From a checkpoint of a small contrastive image-text model: encoder layers 6, batches of 512.
Rows from block 2 of the text encoder of a small contrastive image-text model, named by matrix and row number. Rows with one number belong to one neuron. Each number is 128 + 24 x the weight over its row's rms, rounded and kept within 0 to 255. All counts start at 0. After the name is the row's rms in percent of the matrix's.
After each neuron's rows are labels from the 100 texts, of 14848, where the neuron reaches its highest value: "fires on" is the input token at the peak. Only what is clearly more common there than usual is listed. The data: simulated telescope pictures of galaxies.
# fc1: MLP up (text_encoder.blocks.2.mlp.fc1.weight, 1152x192), inputs 0-191
# fc2: MLP down (text_encoder.blocks.2.mlp.fc2.weight, 192x1152, transposed), outputs 0-191

fc1.281 067 [ 74  97 128 128 127  62 128 155 128 128 128 128 128  36  98 128 169 128 117 128 128 121  85 128 128 128 128 128 128 115 126 128 128 128 128 128 128 128 128 138 205 128 128 128 116 128 145 128 128 128 128 128 129 156 159 102 128 132 128 128 128 168 128 128 101 152 128 225  48 128 128 128 128 135 128 128 128 128 128 128 136 128 128  63 128 128 128 128 128 128 128 128 128 135 128 128 128 128 128 128 128 152 128 128 131 128 128 126 156 128 128 128 128 158 114  87 128 128 128 158 128 128 128 147 128 128 128  74 216 125 141 128 128  89 128  91  92 110 154 128 128 128  41 128 128 128 128 128 128  92 128 128 128 128 114 138 128 125 128 128 128 128 182 128 128 128 128  92 108 103 128 128 129 128 128 128 128 128 128 128  98 255 128 128 128 128 128  72 128 128 128 128]
fc2.281 062 [128  55 128 128 128 128 128 128 128 153 128 128 128 216 128 128  85 128 128 128 166 128 133  98 128 128 128 128 152 128 136 128 128 128 128 161  40 128 130 128 111 128 128 128 128 128 128 159 128 128 128 128 128 128 128 171 128 128 128 111 128 128 128 128 128 128 128  44 128 128 128 128 128 206 128 183 128 128 128  72 128 128 128 128 145 128 128  86 128 128 128 128 128 128 128 128 128 128 128 107 128 128 128 128 116 128 128 128 128 169 128 128 128  69 143 128 128 163 128 128 128 172 128  63 128 128 128 128  28 128  78 128 128 128 128 209 128 128 128 128 128 128 192 128 128 128 193 128 128 128 128 183 128 128 128 128 128 128 128 128 128 128 128 128 128  47 128 108 128 175 128  56 128 128 128 128 128 128 128 128 103 128 128 130 128 128 128 128 128 128 128 128]
fires on: "near"

fc1.428 016 [128 128 128 128 128 128 128 128 128 128 129 128 128  63 128 128 128 128 128 128 128 128 128  89 128 128 128 128 166 128 128 128 128 186 174 128 128 170 128 128 128  89 128 128 128 128 128 128 128 128 128 128 128 201 128 128 128 128 128 128  89  71 128 103 128 128 128 128 128 128 128  22 128  80 128 128 128 128 128 128 128 128 128 128 128 128 128 128 128 128 128 128 198 128  71 128 128  62 128 128 121 128 128 128 128 128 128 128 152 128 128 146 128 128 128 128 128 103 204 128 128  88 192 128 128 128 128 128 194 128 128 128 128 193 128 128 128 128 128 131 128 128 128 128  40 128 128 128 128 128 128 128 128 128 128 128 128 128  56 128 128 128 121 130 128 128 128 128 128  80 128 128 133 128 190 128 167 239 128  96 128 128 128  95 128 128  94 128 128 128 128 128]
fc2.428 013 [128 128 128 128 128 128 143 119 128 128 128 115 128 198 128  99 128 128 128 128 128 128 184 128 128 128 128 128 128 128 128 128 105 128 128 128 245 102 128 128 128 128 108 117 128 128 128 168  70 128 128 128 128 128 128  85 128  70 128 128 128 213 128 128 128 128 128 138  98 128 128 128 128 104 128 159 128 128 128 128 128 128 128 128 128 128 128 128 146 212 128 128 121 128 169 128 129 128 128 128 128 128 128 128 116 128 155 128 128 128 128 128  32 128 128 128 128 128 128 210 128 163 128  37 128 128 128 128  91 101  86 128 128 128 143 128  98 128 128 101 128 128 180 109 213 128 128 128 136 128 128 128 128 128 128 128 128 130 128 128 128 128 128 128 128 128 128 128 128 128  72  45 128 128 128 128 128 128 128 128 128 128 174 128 128 148 128 128 128 147 121 163]
fires on: "armed"

fc1.655 047 [128 128 128 128 128 128 128 128 128 128 128 193 128 128 128 128 128 128  30 128 128 128 128 128 128 128 128 128 128 128 128 128 191 128 128  81 128 128 128 128 128 110 128 154 128  89 145 128 128 128 128 128 128 128 134 128 128 128 128 227 128 146 128 128 128 128 128 128 156 128 100 128 128 128 128 128 128  55 159 128 128 128 128 128 128 145 128 128 128 128 128 149 128 128 128 128  34 128 128 128 179 128 152 128 128 145 128 128 128 128 128 128 128 100 117 128  10 128 128 122 128 128 128 128 128 128 128  98 128 128 128 166  98 169 128 128 161 128 128 225 128 128 128 113 128 128 128 128 128 128 128  63 128 128 128 128 128 128 128 128 128 128 128 128 128 128 128 128  81 128 128 128 128 128 146 210 139 128 128 128 128 128 128 128 128 128 128 128 128  20 128  98]
fc2.655 044 [146 128 128 128 128 128  97 128 128 128 128 128 128 127 128 128 128 128 128  95 128 128 100 141  88 128 128 112 138 128 128 128 128  58 101 128 128 128 140 128 128 128 128 134 113 128 128 128 128 128 128 128 128 128 128 109 128 163  99 128 128 128 128 128 128 155  64 128 128  88 154 180 142 143  93 128 128 208 128 128 128 128 152 128 128 142 128  75 166 128  62 128 134 128 128 128 128 128 166 128 138 128 170 128 138 168 128 106 128 128 128 107 128 128 105 115 118 138 128 128 128  89 128  87 194 120 128 128 178 140  92  70 128 128 180 107 128 128 128  40 126 128 128 128 128 128 128 105 128 128 202 184 128 204 121 128 128 128 128 128 128 128 111 141 124 128 128 128 159 128 128 148 128 122 128 128  87 105 128 128 132 128  63 128 142 142 128 113 152 239 128 128]
fires on: "near"

fc1.723 114 [130 128 128 128 128  56  98 128 130 187 175 128 128 128 128  97  74  54 128 128 128 128 128 128 128 135 146 128 128 128 128 128  73  87  89 128  50 128 164 145  77 128 162  79 129 128 128 167 128 128 128 128 128 157 128 125 128 143 128 142 128  42 106 128 134 128 128 128 128 128 150 128 128 128 137 128  74 128 128 128 128 128 128 101 136 108 128 128 128 162 123 128 128 128 111 128 163 128 133 128 128 128 128 170 137  82 128 128 128 128 145 165 128 128 111 128 148 128 128 163 128 128 128 109 128 145 128 167 128 128 128 124 128 128 128 128 141  63 128 128 128 128 128 128 128 176 128 128 128  98 184 128 181 128 204  95 128  79 128 128 128 128 128 128 128 157 128 128 106 128 103 128 128 128 128 124 128 128  46  67 128 128 153 128  71 128 128 128 128 104 167 139]
fc2.723 082 [128 128 128 128 128 128 181 128 128 128 118 128 128 128 128 128 128 128 128 128 128 128 128 128 128 222 128 128 128 128  98 128 128 128 104 128 199 128 128 128  98 128 128 228 128 128 128 140 128 128 128 128 128 128 128 211 128 116 128  45 128 167 135 128  32 128 128 128 128 128 115 195 151 128 128 128 128 128 128 128 128 128 128 128 203 115 128 128 128 128 128 128 128 128 128 128 113 128 128 128 128 128 128 128  88 130 128 128 128  92 128 128 128 128 188 128 128 128  95 128 128 128 128  99 128 128 154 128 108 100 128 128 128 128 128 128 128 128  95 128 128 128  65 152 128  50 128 128 128 128 179 128 128 128 128 128 128 143 128 128 128 201 128 128 128 141 128 127 128 128 131 128 128 128 128 128 128 128 128 247 128 128 128 128 128 128 128 128 128 128 128 159]
fires on: "galaxy"

fc1.607 019 [128 128 128 128 128 128 128 128 128 128 128 128 128 128 128 128 128 128 128 128 128 128 128 128 128 128 128 128 128 128 128 128 128 128 128 128 133 128 128 128 128 128 128 128 128 128 128 128 128 128 128 128 128 128 128 128 128 128 128 128 128 128 128 124 128 128 128 128 128 128 128 128 128 128 128 128 128 128 128 128 128 128 128 128 128 128 128 128 128 128 128 128 128 128 128 128 128 128 128 128 128 128 255 128 128 128 128 128 128 128 128 128 128 128 128 128 128 128 128 128 128 128 128  48 128 128 128 128 128 128 128 128 128 128 128   0 128 128 128 128 128 128 204 128 128 128 128 128 128 128 128 185 128 128 128 128 128 128 128 128 128  52 128 128 128  50 128 255 128 128 128 128 128 128 128 128 128 128 128 128 128 128 121 128 128 128 113 128 128 128 128 128]
fc2.607 017 [128 128 128 128 128 128 128 128 128 128 128 128 128 128 128 128 128 128 128 128 128 128 128 128 128 128 128 128 128 128 128 128 128 128 128 128 128 128 128 128 128 128 128 128 128 128 128 128 128 128 128 128 128 128 128 128 128 128 128 128 128 128 128 128 128 128 128 128 128 128  65 128 128 128 128 128 128 128 128 128 128 128 128 128 128 128 128 128 128 128 128 128 128 128 128 128 128 128 128 128 128 128   0 128 128 128 128 128 128 128 128 128 128 160 128 128 128 128 128 128 128  54 128 240 128 128 128 128 128 128 128 128 128 128 128 247 128 128 128 128 128 128   0 128 128 128 128 128 128 128 128 128 128 128 108 128 128 128 128 128 128 229 128 128 128 128 128   0 128 128 128 128 128 128 128 128 128 128 128 128 128 128 128 128 128 128 128 128 128 128 128 128]
fires on: "near"

fc1.130 061 [128 116 128  41 128 128 128 128 128  95 128 128 128 128 255 128 128 128 128 150 128 120 128 128 128 128 161 128 128 128 128 128 128 128 128 128 128 128 128 156 128 128 128 128 128 128 128 128 128 128  81 128 128 128 128 206 128 128 128 128 128 117 128 128 193 128   8 128 141 128 128 128 150 128  79 171 168 128 128 128 165 128 128 128 128 128 128 185 128 128 128 128 128  80 128 128 128 128 128 128 146 128 128 128 128 128 128 128 128 128 128 128 128 128 128 128 128  37 128 128 128 128 128 128 128 128 128  76  91 128  96 128 128 128 128 128 130 128 128 174 127 128 128 128 128 128 128 128 128 128 170 128 128  74 128 128 128 128 137 120 128 128 128 128 128 128  88   5 128 128 128 128 128 128  99 128 162 128 128  92 128 128 117 128 128 128 128 128 128 128 128 111]
fc2.130 056 [128 128 128 128 128 128 116 128 128 128 192 128  91 128  23 115 128 128 128 128 128 128 128 128 128 128 128 128 128 128 128 143 185 128 109 128 128 128 128 128 128 128 197 128 128 128  68 138 128 128 128 128 128 128 128 128 128 128 128 128 128 128 128 128  98 128 128 128 128 128 128 128 128 128 166 128  97 108 128 128 128 128 128 128 128 128 149  66 149 128 128 128  82 128 128 128 128 128 128 128 128 128 128 128  86 121 128 128 128 128 126 128 128  36 128 128 152 128 128 128 128 128 128 121 128 128 128 128 128 128 128 128 128 128 111 128  83 128 128  73 128 128 128 128 162 128 128 121 100 128 128 128 143 128 128 180 128 128 128 128 128 128 151 128 128 128 128 255 128 128 128 128  10 128 157  82 128 128 128 177 128 128 213 128 128 128 128 128 128 128 128 128]
fires on: "near"

fc1.323 056 [128 128 128  66 128 194 128 128  74 128 182 128 128 153 128 128 128 176 128 126 128 128 128 128 128 128 128 107 128 128 128 128 128  79 141 155 128 157 128 128 183 128 128 128  81 128 128 125 128 128 128 128 128 111 128 196 128  99 128 128 112 128 160 128  88 197 128 128 128 128 128  28 128 135 128 128 128 128  87 128 128 164 128 128 128 166 128 128 116 114 128 128 128 128 128 128 128 128 164 128 128 128 128 128 128 128 206 128 128  68 128 128 128 128 128 128 128 128 128 128 128 128 109 128 128 128 128 128 128  95 128 128 128 128 128 128 128 128 150 188 128 128 128 128 128 128 215 128 128 128 128 128 128 128 131 128 164 128 128 128 128 135 128 128 128 128 128 245 128 254 128 128 113 128 128 128 128 128 128 128 128 128 128 128 128 128 133 128 108 128 128 128]
fc2.323 054 [128 128 128 128 128 128 128 128 128 100 114 100 128 128 128 128  86 128 128 128 128 128 128 157 128 128 128 128 101 124 128 128 128 128 128 128 226 128 197 128 130 128  77 110 115 128 128 128 128 128 128 128 188 201 158  41 128 128 128 128 128 128 128 128 128 128 128 128 128 128 141 128 179 128 128 128 126 182 128 128 128 128 128 128 128  63 128 102 128 128 128 128 128 180  85 111 128 128 128 128 128 128 128 167 128 143 128 141 177 182 179 190 128 128 193 128 128  53 190  95 128 128 128 128 128 128 128 128 128 175 128 146 128 128 128 128 128 124 128 128 128 128  74 128 128 128 139 128 159 128 184 128 128 175 128 128 105 128 128 128 128 128 128 128 146 128  47  73 128 128 128 128 128 128  95 128 159 128 128 128 128  92 142 128 128 128 128 128  99 128 128 128]
fires on: "armed"

fc1.115 104 [128 128 109 185 108 124 128 125 128 128 128 128 207 128 128 128 127 144 141 144 210 128 186 128 102 128 128 128 118 128 101 128 128 128 196 128 128 128 128 105 171 128 128 128 128 128 128 128 128 128 128 128 128  45 128 128 128 128 128 128 128 138 150 128 128 128 201 128 128 128 128 128 128 128 160 128 128 128 128 118 128 128 177 104 128 156 128 128 135 216 128 128 117 103  91 128 128 128 128 135 128 128 128 128 130 178 128 128 128 128 128 129 128  55 145 128 128 128 128 128 128 153 128 128 128 149 114 163  96 128 157 128 128 128 128 128 128 128 128 128 128 128 128 128 128 128 128 128 142 131 128 128 171 128 128 128 128 128 128 128 128 128 255  58 128 128 128 121 137 128 128 128 177 128 105 128 128 143  96 128 128 128  31 128 128 171 128 128 128  80 128 128]
fc2.115 079 [128 171 156 128 128 128 127 128 128 193 103 128   0 128 128 128 128 128 128 128  72 149  99 128 128 128 121 128 128 147 128 128 128 128 128 128 128 128 128 128 128 128 128 128 128 128 128  99 106 120 128 128 129 255 143 128 128 128 128 179 128 108  92 128 112 128 114 128 128 128 124 128 128 128 128 128 135 128 128 128 170 156 116 128 128 151 161  99 137 128 128 128 128 128 128 128 128 128 128 124 128 128 128 128 128 128 128 128 128 131 128 156 128 196 128 128 128 128 128 128 109 128 128 128 128 128 128 126 128 128 148 128 118 128 128 128 128 128 178 128 173 128 128 128 128 128 128 128 128 128 128 128 101 158 128 163 144 128  61 128 128 128  12 128 128  42  70 128 134 128 128 128 128 128 128 128 128  99 128 128 122 162 202 128 128 128 128 128 128 128 171 128]
fires on: "armed"

fc1.432 110 [128 128 128 128 128 128 128 128 128 106 128 128 128 128 128 150 128 197 128 128 134 128 128 128 128 128 102 147 128 123 128 128 128 139 128 127 170 146 128 128 228 169 128 126 137 128 139 128 128 128 128 128 128 128  87 128 159 128 128 128 119 128 128 128 128 103 113  60  76 128 128 128 128 128 128 128 141 128 110 128 128 128 128 128 128 128 128 128  22 128 133 179 128 186 128  73 152 128 128 128 119 128 128 128 128 128 128 128 128 128 128 128 128  96 128 144 128 128  82 128 128 128 128 128 128 128 128 128 128 128  88 128 110 128 128 128 128 128 128 128 128 128 128 128 128 128 128 110 155 128 128 148 128 128 128 128 128  19  64 128 128 251  93 128 163  23 128 128 128 128 143 128 128 128 128 109 128 155  99 182 128 120 128 128 128 128 141 128 155 128 128 131]
fc2.432 072 [128 100 128 128 128 155 128 222 128 128 147 128 128 128 128 128 128 128 128 128 128 128 128 128 128 128 190 103 128  90 109 128 128 138 134 128 128 128 128 128 128 128 128 129 128 128 128 134 128 128 128 128 218 128 146 128 153 128 128 128 128 108 128 128 128 128 128 167 255 128 128 128 128 128 128 128 128 162 128 128 128 128 128 128 128 128 128  86 210 128 128  74 128 128 128 128 125 128 128 128 128 122 128 128 128 128 128 128 105 128 170  76 159 180 132 128 128 128 128 128 128 128  96 128 128  92 123 128 128 128 128 128 128 128 128 128 128 128 128 128 128 128 128 128 128 128 126 183 128  77 128  98  94 128 147 128  81 244 128 128 128  78 128 128  64 206 128 128 128 128 128 128 128 128  86 152 128  69 128 128 128 128 128 128 128 128 128 128 128 128 128 128]
fires on: "armed"

fc1.609 140 [100 128 128 128 128 128 128 191 128 128 128 128 128 137 128 110 128 124 128 128 179 152 128 124 128 128 128 128 128 128 128 128 128 128 128 128 128 145 201 128 127 128 128 128 128 128 128 128  89 176 128 155 128 112 128 167 109 128 128 128 128  95 128 208 128 128 128 128 128 128 128 128 128 128 128 128 128 128 128 128 128 128 161  94 128 128 128 128 128 128 128 179 157 128 128 155 128 128 138  63  84 197 128 128 128 128 129 128 128 128 128 160 132  59 128 128 128 128 128 128 115  97 128 128 128 125 112 128 128 128 128 128 128 128 128  65 128 128 128  56 128 128 128 128 128 114 128 208 255 115 116 128 132 200 128 128 128 128 168 128 128 128 165 128 175 127 159 128 128 128 128 128 128 128  98 128  86 128 128  42 128 128 174 128 128 128 128 128 163 128 128 115]
fc2.609 108 [128 128 128 128 128 128 128  29 128 128 128 128 128  70 128 165 128 128 128 128 128 128 128 128 138 128 128 128 128 128 168 128 157 100 128 128 128 128  82 128 128 128 128 128 128 128 128 128  95 146 128  71 128 161 128 128 128 128 128 128 128 185 128  30 128 141 141 128 128 128 128 106 128 128 128 128 128 128 128 128  62 128 128 128 128 164 128 128 128  86 128 128  38 128 128 128 128 128 129 128 128  92 128 128 128 128 128 128 128 128 128 128 128 169 128 128 128 221 128 128 128 128  86 128 128 128 156 128 128 128 128 128 128 128 128 212 128 128 128 128 128 128 128 128 128 128 128  18  34 128 128 128 128 128 128 128 128 128 128 128 128  97 157 128 128 136  37 128 128 128 128 128 128 128 128 128 128 128 128 181 128 128 134 128 128 128 128 128 114 128 128 142]
fires on: "<end>"

fc1.567 100 [128 128 181  61  76  94 196 130 128 135 147 128 146 128 128 128 128  74 128  46 128 128  60 128 128  84 115 128 128 128 128 128 157 128 128 128 128 128 128 139 104  88 128 128 104 128 202 128 162 186 115 142 128 136  42 103 120 128  96 133 128 128 163 137 112 128 128 128 128 128 128 128 141 128 115 171 101 128 127 120 128 128 128 128 128 128 128 128 128 128 128 128 156 128 151  88 128 154 117  96 128 111 165 128 128 128  95 143  62 128 128 176 128 130 121 128 128 128 128 128  84 128 128 128 128 128 147 128 128 128 128 128 217 204  97 128 136 128 128 128 132 136 128 128 100 132 128 116 128 128 131 128 128 128 111 149 145 128 128 128 167 128  96 128 128 128 130 141 149 181 128  98 215 128 128 128 113 128 128 128 128 128 128 128 146 128 128 128 161 146 128 128]
fc2.567 109 [112 113 118 201 173 128 128 128 116  94 128 149 128 146 138  75 128 128 132 193 138 128 200 128  86 128 128 119 129 155 142 128 151 128 187 134 128 104 181 133 128 157 128 128 128  95 107 108  73 106 197 128 128 155 128 136 157 128 114  74 156  84 128 128 128 128  56 128 128 159 128 128 128 128 146  77 128 154 128 121 144 128 118 125 128 128 167 128 101 128 106 142 128 128 110 128 128 133 193 128 128 128 113 128 128 128 151 149  95 128 155 128 128 128 134 135 128 129 128 169 184 128 128 114 128 179 142 147 128 128 128 128 128  73 128 115 128 128 128 127 128  56 121 128 151 128  85 128 137 128 180  83 160 128 142 128 128 128  92 128 128 128 114 128 128 117  76 128 129 128 124 128  62 128 102 128 145 128 128 152 128 112 108 103 128 163 128 128 107 128 128 138]
fires on: "near"

fc1.288 136 [128 128 128 128 128 128 128 128 128 128 128 145 128 128 128 111 128 128 128 128 128 128 140 128 128   0 128 157 135 128 128 255 128 128 128 128 128 128 128 115 128 128 128 128 128 138 128 160 128 128 128 128 128 130 128 128 112 128 128 252 176 128 128  85 114 128 138 193 128 128 142 128 128 128 128 128 128 189 128  99 128 128 138 128 128  81 128 128 128 128 128 138 128 150 167 128 157 128 128 128 128 128 128 128 128 128 128 128 128 128 128 128 175 128 128 128 237 157 128 128 128 128 128 181 128 128 156  69 128 128 128 128 128 128 128 128 128 128 128 128 128 128 128 128 128 128 128 128 128 128 128 128 128 195 128 128 128 128 128 128 128 128 128 180 128 128 128 128 128 128 128 128 185 128 128 128 128 128 128 128 128 130 128 128 122 128 128 128 128 128 128 128]
fc2.288 128 [128 128 128 113 128 128 128 128 163 185 128 126 128 128 128 128 128 128 128 128 128 128 128  75 128 255 128 128 129 140 126   0 158 128 128 128 128 128 128 128 128 128 128 128 128 128 128  75 128 128 128 128 128 128 128 137 128 128 213  37 128 128 128 108 128 151 113 128 128 128 128 156 204 128 128 128 128 128 128 128 128 128 128 128 128 128 128 128 128 128 128 128 128 128 128 128 128 128 128 102 128 128  85 128 128 128 140 128 128  96 109 109 128 128 110 128  25 128 128 128 128 128 128 128  89 128 128 128 128 128 115 128 117 128 123 128 128 128 128 128 182 128 128 128 128 128 128 128 107 128 128 128 128  62 128 128 128 128 153 128 128 128 128  40 128 128 128 128 128 128 128 128 128 128 128 128 128 128 128 128 128 128 128 128 128 128 128 128 128 128 136 153]
fires on: "armed"

fc1.284 116 [196  43 128 136 116 128 147 128 107 128 128 128 128 128 109 128 128 107 150 128 128 128 128 128 128 104 204 128 128 128 128 128 128 128 101 128 128 151 128  73 128 128 128 128  75 128 121 128 128 128 128 128 128 155 128 126 128 128 128 226 128 107 128 128  60 128 128 128 198 128 164 158 128 128 118 171 128 128 143 128 128 236 128 128 145  86 128 128 113 165 128 128 128 129 128 128 128 128 128 128 128 128 128 128 128 128 128 128 128 128 154 128 128 128 128 128  52 128 128 128 166 129 128 128 128  89 128 128 128  70 128 187 128 128 128 128 128  95 128 128 128 128 128 169 128 128 128 147 128 128 128 128 128  49 167 128 128 128 128 128 128 128 128  89 128 128  87 128 184 128 159 128 128 128 128 128 128 113 128 128 128 128 140 113 128 128 134 128 218 128 128 128]
fc2.284 114 [109 128 128 128 166 128 128 128 128 147 128 128 128 125 128 128 120 128 128 128 128 180 128 128  71 128 128 124 128 128 128 128 128 128 128 128 128  64  76 128 128 128 128 128 128 123 128 125 145 128 138 128 128 128 128 128 128 128 128  84 128 128 128 183 205 143  86 175 128 128 128 128 133 128 128 128 109 128 128 128 128  45 128 128 106 128 128 128 128 128 128  50 128 128  85 128 128 128 156 135 128 139 110 128 121 128 128 128 128 128 128 128 128 128 128 177 229 128 128  98 128 128 128  64 128 163 128 128 128 197 128 158 128 128 128 162 128 128 128 128 128 192 128 128 108 128 128 128  55 128 128 128 128 181 157 128 170 128 108 146 137 128 128 128 128 128 128  80 128 128  74 201 128 128 128 128 184 158 204 128 128 128 128 128 106 128 128 128 128 154 128 128]
fires on: "near"

fc1.7 098 [128 131  91 128 128 128 128 128 128 128 128 128 128 128 128 128  90  99 109 128 145 128  43 128 128 128 152 128 128 162 128 111 128 116   0 128 128 114 128 128 128 128 128 128 109 128 128 128  42 128 128 128  46 128 128 128 128 128 134 128 128 128 129 128 128 128 128 128 128 148 128 128 128 127 128 128 128 128 128 159 128 152 109 131 128 172 128 107 128 128 163 128 128 128 128 128 128 128 128 128 128  45 128 128 128 128 128 128 128 105 164 128 238 171 128 128 128 128 128  57 128 128 128 128 128 128 128 185 128 128 128 128 128 128 128 128 128 137 128 128 154 163 128 202 128 169  69 128 128 141 128 128 128 128 128  63 128  90  96 128 124 128 128 128 105 128 128 128 128 128 128 115 195 128 128 128 128 128 128 128 128 128 115 126 101 128 128 128 128 128 120 128]
fc2.7 077 [128 128 128 128 128 128 128 128 128 128 128 128 128 128 178 157 128 128 128 128 128 128 168 128 128 128  97 128 128 128 128 128 128 128 255 128 128 128 128 172 128 128  98 128 128 128 128 128 128 128 128 128 128 128 128 128 128 128 128 157 128 128  60 128  54 128 128 197 128 128  95 128 128 128 128 128 128 128 128  52 128  83 128 128 128  45 128 128 128 128  70 128 128 128 128 128 128 128 128 128 194 224 128 128 131 128 128 128 128 128 128 128  45  93 128 128 128 128 128 128 128 128 128 157 128 128 128 128 128 128 128 128 128 128 128 128 128 128 128 128 128 128 128 128 104  48 128 128 128 128 128 159 128 128 128 128 128 128 128 128 153 128 128 128 128 100 128 128 128 162 128  91 128 158 128 128 128 128 128 128 128 128 173 128 128 128 128 125 128 128 128 128]
fires on: "armed"

fc1.128 034 [128 122 128 179 128 128 128 128 122 128 161 128 128 128  39 152 128  42 128 128 128 128 128 128 128 100 128 128 128 110 158 128 128  24 128 128 128 128 128 128 202 135 128 128 128 128 128 128 160 128 128 128 128 128 128 128  50 128 128 128 128  74 128 128 128 128 128 128 128 128 151 128 165  85 128 128 128 128 128 128 102  47 128 128 128 128 128 128 128 128 128 128 130 128 128 128 128 128 142 128 128 128 141 128 128 128 128 128 115 128 128 128 121 128 128 128 128 128 116 166 128 128 128 128  83 188 128 128  49 128 128 128 128 128 128 128 132 128 128 128   8 128 128 128 128  82 128 128 101 238 128 128 128 128 128 128 128 176  93 128 128 128 128 128 128 128 128 125 128 128 128 128 128 131 115 128 128 128 128 128  98 149 128 182 128 128 128 128 128 128 128 128]
fc2.128 029 [128 128 128 128 128 128  74 156 128 128 128 128 128 128 101 112 157 168 128 173 128 128 128 128 128 128 128 128 128  93 128 128 128   1 128 146 121 128 221 157 128 128 128 108  83 128 119 128 128 164 128 148 128  65 128 185  76 128  94 128 128 224  35 128 128 128 128 116 128 128 104 190 122 128 128 128 143 128 128 128 171 128 128 128 128 128 128  73 128 128 128 128 128 128 128 128 128 128 128 120 128 128 128 128 128 128 128 128 128 128 101 128 128 137 128 128 128 128 128 128  96 115 128 128 128 128 102 120 128 128 126 128 127  99 128 128 128 128 122 128 128 160 128 223 128 128 128 128 128 128 128 128 128 128 158 128 123 127  79  89 128 128 128 128 128 128 128 128 128  87 128 128 128 183 128 128 128 128  74 128 129 128 128 128 128 128 128 128 128 128 201 128]
fires on: "galaxy"

fc1.640 020 [128 101 130 128 128 128 128  97 181 128 128 128 128 128 128 128 128 128 128 128 128 128 128 128 128 146 151 154 128 128 128 166 136 128 128 128 128 128 128 128 128 128 128 128 128 128 128 128  89 199 128 128 128 128 128 128  28 128 128 128 105 128 128  96 128 128 149 128 128 128 128 128 128 128 128 128 128 128 128 128 128 128 129 128 128 128 107 128 128 137 128 128 128 255 128 109 128 128 128 128 128 128 128 247 128 128  59 128 128 128 128 128 144 128 128 128 128 128 128 128 110 155 128 128 128 128 128 128 128 111 128 128 128 128 128 128 128 128 128 116 128 128 128 148 128 128 128 128 128  86 128 128 128 128 128 128 128 128 128 142 128 128 128 128  99 128   6 128 128  43 157 128 128 128 128 128 128 128 128 128 128 128 128 128  94 128 128 128 128 128 241 128]
fc2.640 016 [128 128 178 128 128 128 128 128 128 128 128 128 148 128 128 128 128 133 128 128 128 190 128 128 147 128 128 128 128 128 128 128 128 128 128 128 128 183 128 128 128 128 128 128 128 128 128 128 128 128 128 223 128 128 128 128 222 128 128 128 128 128 128 128 128 226 128 128 128 128 128  56 128 128  73 128 128 128 128 128 128 128 112 128 128 128 128 128 128 128 128 128 128   0 128 128 128 128 128 128 128 128 128   0 128 128 128 128 114 128 128 128 128 128 128 128 128 128 128 128 128 128 128 128 137 128 128 140 128 128 128 128 128 128 128 128 128 128 128 128 128 128 128 128 128 128 128 128 128 128 128 128 128 128 128 128 128 128 128 128 128 128 128 111 128 128 215 128 128 128 128 128 128 128 128 128 128 128 128 128 128 128 128 128 128 128 128 128 128 128   0 128]
fires on: "armed"

fc1.223 208 [ 93 128 128 128 153 128 128 128 128 128 128 128 128 128 123 128 128 128 128 128  96 128 128 128 128 128 113 215 128 131 128 128 119 128 149 128 128  83 128  94 128 128 144 127 128 128 165 128 128 193 128 128 128 138 128 128 128   0 128 128 128 111 184 123  58 128 167 128 101 105 128 128 128 128 128 128 128 103 128  95 103 101 128 128 128 128 128 128 128  87 128 128 128 128 128 128 128 128 113 128 128  81 128 128 128 128 128 128 128 135 128 152 128 128 128 186 128 128  37 128 128 128 128 128 128 107 128 130 128 128 128 128  92 128 177 178 128 128 128 128 128 124 111 128 128 128 128 147  91 161 128  90 128 128 174 128 128 163 128 128  26 128 128 128 128 128 150 128 142 128 130 128 128 128  24 128 128 128 136 128 128 119 128 128 128 150 128 128 128 182 128 128]
fc2.223 115 [144 128 125 128 128 128 128 128 128 128 128 128  97 128 114 112 128 128 136 113 128 128 128 128 128 128 128 128 128 128 128 124 128 121 128 128 128 128 128 169 128 128 128 128 128 128 128 128 128  49 128 128 128 128 128 149 128 255 128 128 128 128  62 128 189 128  93 137 128 128 128 128 113 128 104 128 128 127 116 128 128 128 128 128 128 128 128 128 128 128 128 128 128 128 128 128 128 128 128 136 128 128 128 128 128 128 128 128 128 128 128 145 128 128 154   0 128 128 255 128 128 128 128 128 128 128 128 128 128 128 128 128 170 128 128 115 128 128 128 128 128 129 128 128 128 128 128 128 172 128 148 128 128 128  73 128 128 128 128 154 226 128 128 128 128 128 128 128 128 128 128 128 128 124 228 128 128 128 111 128 128 128 128 128 158 128 128 128 128 128 128 128]
fires on: "galaxy"